config = dict(
    encoder_arch='vit',
    model='image autoencoder',
    dataset='abstract colour fields from 500 small random pattern networks',
    train_examples=203450,
    image_size=32,
    crop_scale_min=0.8,
    horizontal_flip=False,
    translate=0.12,
    rotation_deg=10,
    bottleneck='plain',
    downsampling_factor=4,
    encoder_norm='layernorm',
    encoder_norm_position='pre',
    encoder_activation='gelu',
    encoder_mlp_ratio=2,
    encoder_head_dim=32,
    encoder_fused_qkv=True,
    encoder_bias='all',
    encoder_qk_norm=True,
    encoder_parallel_block=False,
    encoder_inner_norm=False,
    encoder_moe='top_k',
    encoder_num_experts=32,
    encoder_moe_every=2,
    encoder_expert_mlp_ratio=0.5,
    encoder_experts_per_token=1,
    encoder_shared_expert=False,
    encoder_patch_size=[4, 4],
    encoder_conv_stem=False,
    encoder_layers=12,
    encoder_width=160,
    encoder_positions='relative_bias',
    loss='mse',
    latent_channels=8,
    decoder_norm='batchnorm',
    decoder_activation='relu',
    decoder_widths=[48, 96, 96],
    decoder_blocks_per_level=2,
    decoder_block='basic',
    decoder_attention=False,
    decoder_upsampling='nearest_conv',
    residual_init='zero_last',
    optimizer='adamw',
    lr=0.0011,
    beta1=0.9,
    beta2=0.95,
    eps=1e-08,
    grad_clip=3.0,
    steps=7900,
    batch_size=256,
    epochs=9.9,
    lr_schedule='linear',
    final_lr_fraction=0.1,
    warmup_steps=390,
    weight_decay=0.1,
)
Rows from block 5 of the encoder of a small image autoencoder, named by matrix and row number. Rows with one number within an expert belong to one neuron, the router's apart. Each number is 500 + 50 x the weight over its row's rms, rounded and kept within 0 to 999. All counts start at 0. Numbers have three digits each.
After each expert's rows are labels from the 100 images, of 14848, where the router gives the expert most weight on average: "responds to" is what is common among them; "colour at peak" is the nearest of a few named colours to the mean colour under the peak. Only what is clearly more common there than usual is listed. The data: abstract colour fields from 500 small random pattern networks. In brackets: how many of the 100.
# router: router (encoder.blocks.5.mlp.router.weight, 32x160), inputs 0-159
# up: expert up (encoder.blocks.5.mlp.up, 32x80x160), inputs 0-159
# down: expert down (encoder.blocks.5.mlp.down, 32x160x80, transposed), outputs 0-159

# expert 31
router.31:552484403506463522548495509605522487594576444440475447464553577520466437555585539597463422460508472484638486532555520565530541490534516556557513503487579468561489566487492517532456508462502540476526483389506473546539506382391520483488510506500545479487442544497503433608513488446473513537472461439513545432555313481527479455483479501534562498513495452496427504511482522473454513496452484573466512445472492475487407500565474484534592527406449520528546512493495554418387470567605465
up.4:496466460554465555450569525421513519471479482452491562501433470564481483538484580499589551511548468454563460388516446461483473413541584513446532542480506454552472445406456511503500557559517516528594577433544445493511603475543527470460513576451621547480400568477534518463531472548459453490498524455445557536380538511511416499526538537453403483563502435401554512402471482478434488541513514492520565470524421495582489479515563540458534443529495408576554504596469524510550471521460384
down.4:480574461549473511523543420543526546463531463506465447551493482438482489596522547517536426585501449552522489471520507488456541536536482547400453503434499514458553504411488445535588532575530388515478360511502474481505456499424509476483532544494454488520456445558512474422590486381526609517516482486516524498434458425446458548437498543536537561448485506445441517493415472483518505402576478491509397564619479551457483323475542438525539496506582533438441493529517586463481506506503566
responds to: dark (87); mostly green (60); smooth (59)
colour at peak: cyan (40); green (30)

# expert 10
router.10:428541450579567440451475446402530473454474546429477491453509442417465486523460461402513469439446387466388439429528491528499534491507504544509543540467492497550525499503482485570496549550457562437485486529490448397526479510478397592518454511412484472478512504467478406433487517553530494503475607536566599517479568438438502455546511537476526404542463571570507546509524548532465477549618562548543603530526500470470495581437573505527385527476527497495391476499553461435474460501577550
up.4:573493517445387463495560525405534533488435505478526501467512461488451527501468441522609557666496497570526447496419510501577560509487478534510564454561509542488472591521442411510457547393503530415564548541553507539563472473508450420532450537464612449467436527522491615425426524504538469562569517580484630557412596489523490539454458587486513469489531455531505435447427509481536483520458562466517550464522477455508540512541485422478473542479456474477464561490510544590474544503452478
down.4:381535490529606519507437525519552615606512434463521511468481608497538500492468535473506503537455435504582560616432495598485507498588505476525431491530446502471485540449598464466487379509440567465492438551503537452513460546449520506612535485536511518479469439493559433507482446530472576511474483424505473584473505502470508480481528616491418530519501536464495530475555518538525590419453447483553504598534622448555399433489426466480462550488453537545536465538529452486500481482473602
responds to: dark (44); mostly green (33)
colour at peak: green (30)

# expert 12
router.12:503605489430511526520525444470554469533579546493545455501496435374487577517581526419533468485591425466499588482520510619558555472491495471527499501635650510429537475502431478554488494425464513498527491463557487505607426448532519450514407461465431530466566534524576535487511462457418454479546497453512443409492495458472540514485521480443449501507507467467518510460533601474499487532511485365457485469515553436379487498475527459502498488504549611498434505479584474554483481392522503
up.0:436472451536511662505503515492522545575526498499477508608489550423463423398526563480545492361546547451528438552479577557477539482537519542463443539599474342556477409504471428410570500431529486404555513467507540504470495387545492550551521471491409458548516504487441521434422481501471518480552495481557511530482512486504485569465520523502454465502467511539460540431469508432567499566513427570513436457511576491485433467499455512551486562584504457572513429519528410566483540497493531
down.0:519522517422515444528491509482477449478520536397440493413520527544506543441481475511503496488576506518467494398561557589517472463507529453533628478469496451449414400498471503504395416534514511498399481520473532537460586496426545449460488511401520467538492563521486472567573466457432479509528467425494444482550581554481553453541561489544530518553512485492557469500455477522403494501535529512476514509445354541499524489530578436483571429518437481544393578468483572448489325468584492
responds to: mostly blue (99); smooth (77); dark (33)
colour at peak: blue (90)

# expert 13
router.13:498517572463527527533540425401495560562565578539513313511624472496472513499460526491480436478548536534524520509493491472466520490613566484528504570478526527493568556489457569577629492510455535488525510552504508484509427548581430480527569471465495498545514429533511570482478487509392546516497523571484422615522537451441416417459528551460527462318477466474476472513553518564480523526535456485475489564482517480502494517567558583542499533516503513527448545430566485449567547489421533
up.4:548477541601552511477569513519539415519546525488479528623475503443507535467467445428425484561392472457531433473504579492453475606485524539337502529486474491522508463456595407528402544475509517545622459542524518565559561519532571530569459520454559431497428455485506500407447592478502524484516587578499438487430477550479489489473461556534423552528496555476513438507485518534483498508450508543462515455547579523528577521513489403528516397442509511418430456534453550486432447463471517
down.4:410492439437490522544496380467565464435498533421336469535524556521546477563457466488566506472547513448432416456542462506432480545378415530504516462417515517526477496480437443491522480506526388539529478531508605483524530451495513475487513509431475519501490450532537434541484507492504505551454441487490504463479454442442490471576537446480493473468518520535512563573653452631585500465534537498488535513605431451541562464411429471580465541468465442517570474577477550487541483430563512
responds to: mostly blue (51); smooth (50); dark (35)
colour at peak: purple (48)

# expert 11
router.11:491668503516582408514489474462475523503484592488459523500443496482458567529499468530470540471529380391501527525509522494515549529486574510490533529463546509463544529456529556609555490512510531470538497516492492500493472550368465595511466512691583553537477547531499539446528568531536527578533439524457587511475452458493390458521434466614538480422512434493538505512492511352439466496515582515421585458531538502537560453596540536489499466500525541478530493544543487457527503522524487
up.14:501482467554518479471497458443577531621523467404521415495475420490545603508466467530465493656548438460551428426497484594440569476559462488472459447493467486588520452492598447506536590529481435596519528522416386502489537483560536498451440476499575473530449431474566575448547503520504524447445531473504597513439524495565436423500487525492516483525468401480464515404430501424409542447444482489551414485526540562507553533431473491502525451513583496469519469445537489517459482556516540
down.14:549491371497392491496468501449449430454513505552465412578446547427384588584577481483444560452431488471493559419573412446541515427538442455489478519466492540530555500535530540481504436468501456515525431421442556481437448577507519431550583514504460476477552508538450458519476530472488526575533459644509460468554499486476587549528510555468458497514476522524558460558576514494478481484446517471477420522574569517398478441410479460429412611506522443549509477543491545526560534478520498
responds to: dark (100); smooth (35)
colour at peak: brown (39); green (33)

# expert 6
router.6:520533482488539463468556559452484507538427576400413490586508477496545506536490525458511483544459672377536481497468545437500526478587576424466515505579534536509559508483503544537526570515519470510501545547434491521576446519424561465495534411613501482531514551444490480516449506527519391522462477525466470382461490498495557367433507645538559455452479508528518494488472567625442522538570505418511560498533511478528536551455542546443490485382520532497500528500531528523546450436513475
up.0:498509549443413510498577450538544560455480518457524536541472432524438560651556520514523478597574506474542505453522443499626491474490611511536510478524539583517408497484391466470467448477517621485523584508444437492513517533529479446510528427522610427313395397448431536519475418520550472491533476508470563513537537544513490489530480539517544463456485493558510411399533532516573520507473542499459452466488425528501502520486441509483508522380465519471443529472474547502518490495497514
down.0:498488549525536537473492572451458503451438565510502561467527505571560493454543486441579522618481384548413518563551476503471513486485496528641608528510522524446518515475479498533474517505554449457407487549560417403460492536475497513474495452553462487479586510496478519432452540486407528492443385507512532426428572516465608480456561488554490524446423496458468401425562397486513429442440487528463450564411459419534519454411490511413460501569489494553541430499449501518557453500529490
responds to: smooth (77); mostly blue (61); bright (40)
colour at peak: purple (69)

# expert 24
router.24:506504461547474464551486478606511422481489429443518538508436536512525448495547443465562465493360536498333450531479445539515467445420486508454513383438572436467529547457513459513525460536510474536508514484489521507469500493513523524480535443518504499511534434580493519472555532486509584469536480536535423490482508656446492605432497462531531554453497443519569558487492485465495313497618460475473543480511505549558505580420556525475495558444519467456496601535477467617550475536539461
up.0:458450530546498358428430460531482360376544411515434522514491475524514528438509456503488440441536579492456443450501597453444556558525469451462534483431556554509518503484552594506481532480473534416517482447487494481502500536474489476426607488543464527463458497537568508572485517522583530511624471537520454490587455517531562511494444509499469486518546532614550506518522547511627526498426468567469533491498492456410443542444426485422488515378534434580473543491424535474486573514518473
down.0:513468480539479599539496566590360468495541507543512615444427542500526564540544521415438457433507499460540527478514478578510452506488533438559534510480482454474480525594538583531534466543479452500467503497498417417522458453554528549502565406555492418550486491477577481545445550470540484510446639429468548467489487506457553466416571436405544587515524542499520485527478549466478367522527488522541631535503545502436453450506518439500486461535533558430553551535537484502409393501469518
responds to: smooth (66); mostly green (50)
colour at peak: green (40)

# expert 7
router.7:535481536520536509559507479510529491476494610516508541503576508517528568475492438511547503519464572450400605547399465349505547523565502418538457523457452532410528475501471495435512533558437474449498468475450487486601460569498421558498457462459458455440605529464492516484512575526465578480578467525484399557528484390515467436488553445455512493421415540532408503526475504512502436517573575513561531488541491528527476481585585577507512544533447403471461464483575453599415507438456534
up.4:493520505494486376536448482436558490695533493495450505534436496466523503592443486468502500580483496584499506538513466501547434544449571457433492507509532524509623470492547526481478493457522485524525534575483450581508483454549479504438545393497518560479517410480527565520558622492523523503396513442527484442455554502524543438593480549491436513490466543474532434499472534467434456438495434614507414507446548570426464521583566493450553480513497479433470492529477493650560467483489415
down.4:449529486440523494552436481482504478559584485487535523501446523539467474465470461474592499542552480453476479519467428481507524441397506562543545511496540514440577546500356476469505511439479480524551489561561510465436406509474604396507469522511475534619524522537458485408453548529508480448521434432436510461400488576499512500478556477509514421483533510508523431553551349555548528563589511554623441595553500504470524559551497554504538518487414548433485387505575512519497518387481516
responds to: mostly blue (54)
colour at peak: cyan (44)

# expert 19
router.19:372511497405505459534554487425479553536617491525538440503539502506522486509583507537531498499423491528507506482489466508509482488500513517469483537451586578478604543480454538518456568507459525481484507472602455466569434507571494551507388447559486437476483540521513405499508497491487498581516493474427580387505321477440456508425415578445542522493550450470467566515421535469548449561509469457445511497473504490490469585488576605516522472402596511522483360557481489480552469506459492
up.4:551488482409451412660522504553525471450559509452439531520443482550512454565513512544599562418586586548590457441457587589545408540464531529534524534419487482547514488457514563451438445454549415469529515508400538514524477512558502458435540474510494463506547579545509512458578519442511453441505492572462460545574481542501465522414537523491533570495475419466506422536548481450448546458476478479566545514547384464509419575487481515484482452504535537588566570481456559496506433578468517
down.4:510518421547475473432470556503574481600483536518577518525524510496599514461514568407537506561504469465531507594543485504502518597515482520454408587504408532516535571488486479471520463410439517575518441564537568492438551564546462501584402502564533559525489407505448534484537472471450492528517452573588505590415479478483460520490527504498588507474468408436475477641435463446468465501585496530566514557564495508513465515524452473535548547570396522361496468500499416436505503476460460
responds to: smooth (45); mostly blue (40); bright (33)
colour at peak: cyan (74)

# expert 30
router.30:554602561605517484453520561523543528527495560430492531528491476538449455531540498560587393458527493481456563532454534520481519519671517553511489488569614485515488534429524527512414527491511531512524491483500512480477492438610496361460472503446495563492474527487480450391552466517576519528451576571577550362497468554513508475509483548535540531486461489531502525514561545477471485547573530545518542350465457512456543506398429510569441482499433467551557430464590497528477485465550461
up.0:498508541420493543576480427490493466555443597493511493545461544562488547490501530531570490425441520514403476442515535465564472559479493440623586479435504552516389511529479439543474433477535584421476640502548507520458506450477513489493520472562533444513491529490554517477413466495484482508546487430450480532467525540494546564523516529564417555506502509503534620522495508495509450453501524457504423544442482444563466493468511469638463483434395538682457479520467547536450406544480597
down.0:559471485548495445452415534507539471384468521502546497412503492549489459674559471470410484461578513498510464521433522569449510559489510510557408544516457570430563484589503527421419540575453543490401606477520496436507420486482552376532448460479488492532565515405621451607478471512518501539541458450507427532503508435517484456492592452490515516542486483535456463561446579523530481563506445611513493508411511519490424539444543485504505505508517469509490468459488554549530439464482441
responds to: dark (71); mostly red (29)
colour at peak: brown (40)

# expert 5
router.5:526430560500544428525490428411461464518493464470454454526587532515508608533485503617546472493380574499499509521524532454445467530451506553462529577448528474484537516487482510619531533562515590448425528586452430443540440582475476575569466419517562542502497553459445427490517529532468551483527619489445440537481510526441430454494497392506564551475496554518488525480483529468473560509425475561552447482499571532587504372646485481493473511478469474468523462460536471522566458415440504
up.0:409555508577606526426465531557428582572502432515526524480475529410522404385516597439499533379519377506513486536447531487548500512518485467464485529492473421462460474511524485460530541485538397564362473480475481511536453484465522533619486537524419545493534512514487490491494472463473499404500527466529500511570485532481580602532560437481580464556428488509415511446520478519492537547521482524436432546460446476509429449560397408502583511542545492574509517521569506582476450474465509
down.0:524431494634540523488573608555480505448525510449585511527456544403534480424538518524457518473404505501581571520461476513571506423392490482574522513406554462557494558490480449535466516446457506447506587470507363475503591579563438358483460491439468494492528442453519514438481525564534426527489554448399510486465479487497551521481490534523522521506432483489495513409480559583559462571509484478432500430483488443550521525483453593384561595495546517519458537504545462480469452496532519
responds to: dark (71); mostly red (40); smooth (28)
colour at peak: brown (28)

# expert 29
router.29:627506505491529503432395471509472432467518483481492485526668538567477477515523448454530541418423577475495459472500460542471511537434457479493440457447532487524415484509607508512477475476426454503550478416497543482539546510453500410527550478445471491546530539541479485481575467569482506477515533449538430517422433482453547559440564409539368618518497447532521478534538455553429464449512489528409461398496537547430525554551561390528563459464407449533473556474544489478455535520425485
up.10:495478396570498538452461600494511467562594487465553481512473497481468566477556499435439550552501450485537438443462565555489574477590424493462513477619428571584498492535481496433494489534436505454494549456486528502645474434571453443517543511427537519486503512487571478559412519485496444517487548452520579541449559559472468452530454515567491549478472452526506511395413542395523452536430581468552456499577430508505471547480450516556452466527545565463506551561543400571548550600451528
down.10:578458570526492559387546484534518466535509558441451438592603533492475477431626481416411459560522519560573475485509467472464531512510531490491555451479501543502514568452486580512409495566552593498525558473477505483409538485478457520526516559558439411508462479552467360510509514493506596501550467499484492547415518539557412474638501456593487505491515469454465490464483533555508524555516434570530426583485501530412556602430459508532578538467554518484457544478470550490502509507396499
responds to: bright (70); mostly red (70)
colour at peak: pink (31); yellow (25)

# expert 26
router.26:462674523533513444492486475416477496519361488507576488521523484490445545480579538459435475489468454432536477486533497505523454478468504487522496559466467454504517501496565471506437450524492529502535470472529449517524501553563499438456472509548476475562517479508540544537452475514544453482497551525422514585507390495456487525530442426520445471295433588591481489495440516540533515464403561524524504592514544453533480446529613373476598529543548451472492617477541472451505461390499523
up.0:526523416419425518467404558531422496548474507516430475624475543481559430453452438453591545441533586461532448504476509519510551442532527514529488505486514607462429603454402441527505475500512464415490501543420526484488486465512450457495510420476497452490462434504418544432461506497509491519574566504454577542473524549658527536518559441422437443539564497473478525453504453547426544416454535566507539485544450465431564560499517522511539479477432557460543488484491460578467624482409496
down.0:600449389546475479536445540504513451463471607471502598559478549618492494518468565501411472528498516488522514461503541451475517449474488538440533455530574489511453449487447446424570556532465434405509485476541515580504516536411461369508513466562464499405504494521410512446434468469518470469578494394530432446543510495561541531556555516486479439565488517439489490558472476598441467527519540482631433553542469547465438593550411429488521489412499509584436479447515510501537507426529495
responds to: smooth (57); dark (48); mostly blue (45)
colour at peak: green (38); cyan (35)

# expert 3
router.3:446649423370563516488521382456484483499510513558407447531585543503473503424529487508416585475463510495418465551543508528537544465544452525510485591413442452456479525525523449471502557484425535425509503529462467516598434462529386449488484429572497426428496498491494438554479490492506553469508496483456471513467551528466488437520513385550532561458501437511531496521422530541477578526482454502477466526530538426508484528564506560520449465468562431460445393513607464536535505413614469
up.14:530484486468443363475501492508528580545479450551598523476465384532572541514462465461490533490481483563503484498507444533468421533518442519454454537511507480420446488439468464569416590494455478604466392516508519594502520455523533495599494534446481418520538518616491507516639540448522444550457458504518542582454520484428447498533543565527513555461499478516555416651615491502448517422527517500527547452462475524557480520552548434478518501489479554556546534551454507499430615527483449
down.14:563541537440506497437471501549402608501471483551558446609489456494434526475537584548421527427478513524611517550463482425484483473500487483358515537510418440576464597517523435512480474536413504460458506529457519528492482492567496499485519515402464459472557529530537544480479420428424482470549525477529493540427473571493413563607500428495504534456496523434604555451459513498583406416480497533554552476475439588512457491466419462408494440503511497538436571418513457534468474549551492
responds to: bright (74); mostly red (68); smooth (50)
colour at peak: purple (31); pink (28)

# expert 8
router.8:408513581461562528517381450480482446515495550487471579469543471497486589487400530541437525494464462439422492507596573516511502446495520457477503607395420498497563477429476523507547472519487535495533445592517479518509410450519419476466509450610562499507544515469529489491451525456550592464549487521419425434537570466477427421477429426522521399421472507577483528562463543485504538503463497519574546492508528472474503408492571585419392472491555491455552475502538424457495443398525473
up.0:471496456452443505492485519416558549544515551470480506517514397566470543520559477489533491675497492515507502524531508553466531383525541455498455430462501480433503510523401470544574488570582598526490520506460381471540497447542442514406327553512473503571558518498576531424571531514511489542437523455481503524458515576552479452435557475452419490475588463516487482475415499515572442490468500477512432547433468415537420490477526516500477528507442450565570493510415519452466541538528388
down.0:436467479486473562463511581488524492446477491511398497473500602524507554459507525477477547485564500525550584456545526464544490524394521493530568484478415486454464541611433562474542429469517465476421549547548507519518584473520551537517517418411563476382494566542519432567461503379467465463523549583485505510561549525543514587544387397487586489459476455465509574482541598474463579493481541534492491442486540404606524472554488533488501546575565523541477505575453497513599419510474460
responds to: mostly blue (38); bright (31)
colour at peak: cyan (27)

# expert 22
router.22:408414518454541589523524428432477524507434511511580610523523530547484510427456492517457527484615504525480456517576511481501579531581496525586533532529510500594537515498512563549559568510462547533473527468532498511496506481601416530506532471563482560553506495467494519481528518528647478504505354492450602507495525442550491529491442488534527428546463582590486565495574542590467486529544479559495567568490595497482507422509505507613536520484496511523556454510539465346607502538520509
up.4:481481538417474500495417521394498452536523457525480495553537554450435482590516441494560496482533599502529505468579595498509514525527443537541545462493517447568470496491431470488592476477447509484508547517521524498513536442525502525516543542528458479560555455504452476480417479476453483416531543529487554505647558509441440581620490567446571447469487496513482434450413462456596478560492506462464339497536544499581453480444437480510411475516457528621580510490603439535486508535444614
down.4:478470470531535540460530471497594560553493446468461480498486450517534631507409473528519553526537435518429461550462488540543563496508559491438481608476477455537573450441578504486535513454495468509516488474472477545508567584523445584544480493442544643529446493497470495479579527428423582511445608638507518509519508549422508534569482494561554528538414544471406422449465498504534599493477550471541484602433377483442451578566552509459523470569498578515535480558459515503548458479489479
responds to: mostly green (62); smooth (44)
colour at peak: brown (30)